config = dict(
    color_jitter=0.1,
    activation='swiglu',
    moe='expert_choice',
    shared_expert=False,
    grad_clip=3.0,
    steps=15600,
    warmup_steps=780,
)
Rows from block 3 of a small image classifier, named by matrix and row number. Rows with one number within an expert belong to one neuron, the router's apart. Each number is 128 + 32 x the weight over its row's rms, rounded and kept within 0 to 255. All counts start at 0. After the name is the row's rms in percent of the matrix's.
After each expert's rows are labels from the 100 images, of 14976, where the router gives the expert most weight on average: "responds to" is what is common among them. Only what is clearly more common there than usual is listed. The data: rendered roads seen from a driver's seat, with toy cars, trees and houses. In brackets: how many of the 100, against the usual share in percent.
# router: router (model.blocks.3.mlp.router.weight, 32x192, trained with AdamW), inputs 0-63
# gate: expert gate (model.blocks.3.mlp.gate, 32x96x192), inputs 0-63
# up: expert up (model.blocks.3.mlp.up, 32x96x192), inputs 0-63
# down: expert down (model.blocks.3.mlp.down, 32x192x96, transposed), outputs 0-63

# expert 5
router.5 112 [ 98 131 101 202 103 100 136 171 106 143 128  80 141 157 117 118  84 102 137 131 127 112 100 107 179 188 154 115  93  45 133 165 131 149 152  93 131 149 124  62 121 122 173  98 139 179  88 173 140 135 174 161 139 152 176 123 153 140 164 144 184 128 124  98]
gate.0 086 [117  85 143 134 165 104 171 132  68 138  73 149 101 139 188  81 170 139 146 142  80 134 128 108  97 104 128 150 164 119 191  89 103  75 137 124 137 121  80 151 133 177 148 108  72 140 130 116  97 136 120 174 168 145 175 116 108 139 105 173 213 125 119 112]
up.0 090 [143 120  78  72  83 158  73 109 165  59  89 154 191 116  91 187 109 131 124  97 181 113 131 126 164 101 149 104 147 150  77 162 182 173 158 152 135 152 148 108 109 122  89  80 136 158 128 106 177 114 148  36 108 137  84 146 136 103 107 156  33  82 122 175]
down.0 092 [150  85 114 152 184  99 160 104 116 177 140 110 167 129 148 168 100  75 106 171  87 196 101 141 170 120 102 159 126 102 106 123 191  95  59 100 117 167 111  94 114 108 154 180 161 133  98 111 162  86 171 125  94 135 138 154 153 168 149  60 131  85 150 139]
responds to: vehicles: two (99 vs 41.9)

# expert 29
router.29 095 [105 102 139  84 120 136 188  95 124 146 129 141  96 106 170 139 133 177 107 101 114  62 112  88 138 107 125 158 144 137 175  98 132 128  83 184  94 158 140 131 124 145 174 101  45 166 128 131 144 112 132 158  91 130 129  98 164 177 107 148  66 162 148 118]
gate.0 105 [ 96 155 131 156  92 164 156 118  84 151 131  56 110 169 224 127 117 155 115 116  59 181  46 125 119  75 141 145 112 116  91 136 112 134  79  72 114 167  92  84 106 163  90 100 122 167 105  96 101 150 165 141 140 178 146 144 113  79 132 128 167 131 126  97]
up.0 110 [163 114 178  87 140  46  89 103 128 206 145 161 149 107 115 119 192 132 128  47 205  93 128 147 100 120 150 110 119 145 156 210 159 110 125 138 129  89 131 121 120  79 158 148 134 123 100 177 129 111  85 112 106 119 131  79 126 154 146 135  93 139  85  83]
down.0 114 [147  96 115 123 127  46  89 143 167 113 176 108  86 135 119 139 187 148 107 150 133 147 150 123  91 100 168 118 119 135 102 105 109 105  99 118 129 147 112 130 128 118 154 119 106 166 177 127  75 122 100  97 147 100 101 149 166 176 143 140  77  28 114 166]
responds to: dashed white line (88 vs 25.6); vehicles: one (80 vs 45.6)

# expert 13
router.13 094 [137 181 125  61 161 140  99 169 160  90 144 149 135 122 100 141 168  99 156 138 100 139 126  82 114 115 139  94 158 113 150 148 113 113 106 120 127 110 149 154  89 120 119 114  82  94  97 104  77 157 104 180 162 124 133 101  77 154 114  75 137 103 145 170]
gate.0 102 [181 136 120 154 125 153 134  69 137  88 149 147  73 143 136  94 108 123 110 128 147 126 114  94  82 152 164 100  96  94 107 100 187 112 119 101 149 145 140  99 179 134  96 133 117 136 134 119 117  92 154 162 142 145 133 143 174 145 150 125 100 155 103  97]
up.0 094 [166  67 120 101 179  81 111 176 116 137 148 125 152 149 158 122 147 163 151 142 131 162 143 109 141 146  95 150 148 131 137 139 112 138 126 164  57  89 142 152 112 117 106  97  52 112  99 120 130 128  85  94  84 114 125 102 153 112 105 119 142 121 150 132]
down.0 104 [130 123  76 141 109 108 108 125 118 105 105  86  64 139 110  92 102 148  97 127 134  73 197 159 188 130 133 121 149  97 108 131 146  97 146 116 168 181  89 120  73 130 115 143 166 153  75  85 137 118 128 143 217 106 145 149 111 122 107 152 153 128  21 120]
responds to: solid white line (96 vs 25.3); vehicles: zero (43 vs 12.5)

# expert 16
router.16 126 [127  98 107  95 145 114 119 110 202 141 112  89 121  95 112  83 140 149  96 112 187 163  88  93 136 125 139 159  86 119 112 160 142 160 166 149 166  77  85 123 180 121 159 123 116  99 154 164 144  83  66 146  87 148 111 171 149 142 118 124  97 154 210 134]
gate.0 087 [ 94 180 122 132 156 133 108 119 132 203  72 140 152  98 205  87 132 184 109 116  76 153  79 191 140 154 124 137 151 100 131 146 145 112 169 140 110 191 163 119 110 140 134  55 108  90 127 139 125 197 153  87 150 151 138 189 101 175 180 152 163 169 140 113]
up.0 090 [135 119 125 121 157 151 130 157 148 132 102 153 200 149 108 122 157 140 124 135 100 144 134 156 162 133 145  57 123 131 185 167  93  62  92 104 158  77 128 152 126  77 158 120 114 186 161 134 152 110 203 142  96 101  95 148 161 131 159  79  94 172 160 107]
down.0 091 [129 101  83 121 118 149 166  69 117 114 126 155  19  71 166 180  54 150 156 164 156  87 187 125 215 169 116 150 166  76 120 134 144 158 120 118  89 135 157 114 120 124 153 146 101 120 108 150  89 136 162 127 103 193 127 109 149 154 111 191 163 148 142  91]
responds to: truck (85 vs 54.9); vehicles: two (78 vs 41.9); dashed white line (68 vs 25.6)

# expert 28
router.28 108 [198  82  92  85 123 138 165  68 144 158 160 146 165 114 111  70 168 121  98 135 144 100 136 111 144 182 153 163  99 104 185 133 117 129 125 114  73 117 132 131 148 178 116 152 156 109 128  96 132  92 171  85  92 194 129 110 166 196 137 108 130  60 138 145]
gate.0 085 [127 123  43 172 142 157 149 122 128 112 135 118 123  88 154  82  78 105 153 139 160 143 130 134 103 166 179 163 129  92 123 105 117 118 148  81  96 110 121 171 150 128 223 132 167  60 135 127 165 123 149 139 134  61 129 161 106 104 168 144 159 117 163 156]
up.0 088 [102 119 162 129  99 123 145 146 143 133 116 167 133  98 159 153 151 117 129 150 108 202  74 133 126 121 148 152 111 117 151 102  50 117  68 109  84 148 130 143  92 183 147 126 134  62 125 149 122  84  96 171 155 131  95 151  49 181 130  76 114 135 170 151]
down.0 095 [167 130 116 132 116 146 107 102 149 185  73  40  80 152 128 202 147 107 125  84 145 143 132 179  75 140  80 113  89  61 125  49 184 115 160 202 145 126  87 131  88  89 130 126 136 109 112 149  64 105 158 167 118 138 133 128 199 187 139 156 165 112  89 147]
responds to: dashed white line (100 vs 25.6); vehicles: zero (44 vs 12.5)

# expert 30
router.30 106 [149  94 127 139  85 135 134 163 155 144 125 124 126 149 144 157 104 150 148  95  99  66 155 121  76 126 157 139  77 113 126 134 139 154  72 109 109 121 102 117 138 148 153  70 119 156 132 146 105  95  97 130 165 139 102 137 152 112 115 144 132 187 112  75]
gate.0 101 [111 160 170 129 121  96 139 115 141 149 142 122 128 173 109  79 115 106 163 137 154 188  88 140 150 159 139 117 152 161 116 146 117 119 169 157 129 145 110 174  79 131 179 172 130 107 165 132  82 115 146 144 189  98 106 170  93  91 179 183  92  70 129 184]
up.0 101 [171 176 101  98 163 127 164 142 191 119 145 152 113 137 109 127 129 142 143 123 118 130 130  71 123 101 134 172 123 181 161 175  94 206 144 154 142 145 137 135 144 155 213  88 133 136  94  71 129  67 104 161 108 101 129 144 154 113 185 168 107 100 104 111]
down.0 104 [122 179 142  32 139 166 112  82 188 158 104 163 191 148 135 123 137  78 155 108 136 159 120  97 133 103 122 176 165 171  92 155 162 112 145 118 149 121 155 251 121 126 140  89 114 107 129 137 138  90 139 129 110 144 143 185 187 120 142 175  97 141 165 159]
responds to: truck (91 vs 54.9); vehicles: two (89 vs 41.9)

# expert 20
router.20 100 [114 122 141 128 146 130 109 127 121 131 195  80 159 151 145 139 135 175 142 106 192 172 118 106 130 115 155 120 160 158  80  98 145  51 169 139 141 123 126 182 182 165 156 106 116 107 138 130 142 124 140 177 109 122 143 158  81  70  59 110 166 138 164 175]
gate.0 127 [ 90 110 111 168 120 116 150 166 111 169 121 104 192 119 120 163 198 135 131 124 149 157 156  67 145 167 193 108 144 132 176 106 158  91 174 125 127  97 132 143 176 139 130  84 118 154 145 144 123 151 111 119 116  98 152  67 143 151 176 152 183  62 175 131]
up.0 128 [148 119 142  77 139 101 101  85 116 126 135 163  86 151 131 104  72  95 139 133  94 102 120 180  73 126  77 166 118 137  83 142 101 167  97 155 124 161 119  80  71 112 111 152 106 137 111 129 141  93 151 146 147 118 150 186 120 105  71  59  57 188 105 105]
down.0 130 [ 85 130  99 154 133 156 103 155 164  57 159 113 107 177 146 139 124  90 162 146 134 125  92 165 115 127 162  47 158 144 144 140 116 102  86 122 143 139  91 148 141  79  82 100 149 111 166 182 117  82 141 129 110 131 139 143  72 118  92 166 167  69  74  83]
responds to: truck (90 vs 54.9); vehicles: two (89 vs 41.9); dashed white line (52 vs 25.6)

# expert 2
router.2 093 [ 33  72 144 147 119  94 135 173  92 103 114 113  68 128 167 107 126 156 124  95 163 114 155 119 189 125 108 171 131 177 105 177  96 164 164 147 156 101  90 113 117  58  87 153 141 106 139 145 140 119 145 152 170 149  82 103 175  84 113 131 102  81 147 121]
gate.0 105 [127 146 187 128 107 177 131 143 163 107 108  91 187 137 135 114 122 174 161 179  86 176 145 164 111  93 167 133 150 155 106 117 152  95 181 117 112 163 144 119 140  89 159 119  96  76 122 175 143 108 103 131 127 135 109 132  78 120  72 179 136 173 130 148]
up.0 108 [125 124 150 127 122 138 134 143 131 146 123 117 144 110 127 117 164 172 147 140 111 197 182 119 174 148 167 140 148  92 171  90 129  96 176 132  85 155 144 110 109  52 152 153 127 114  97 152 118 131 106 133 121 130  92 145 102 131  94 132 103 132 130 199]
down.0 108 [126  84 108 146 139 108 122  91  63 123 106  87 148 158 159 172 136 138 119 152 176 166 178 119 203 131 114 112 140  74  92 123 149 130 169 143 145  87  86 144  76 114  80 103 129 191 113 166 155  86 172 157 167 161 190  97 164 136  99 122 124 174 139 155]
responds to: vehicles: two (77 vs 41.9)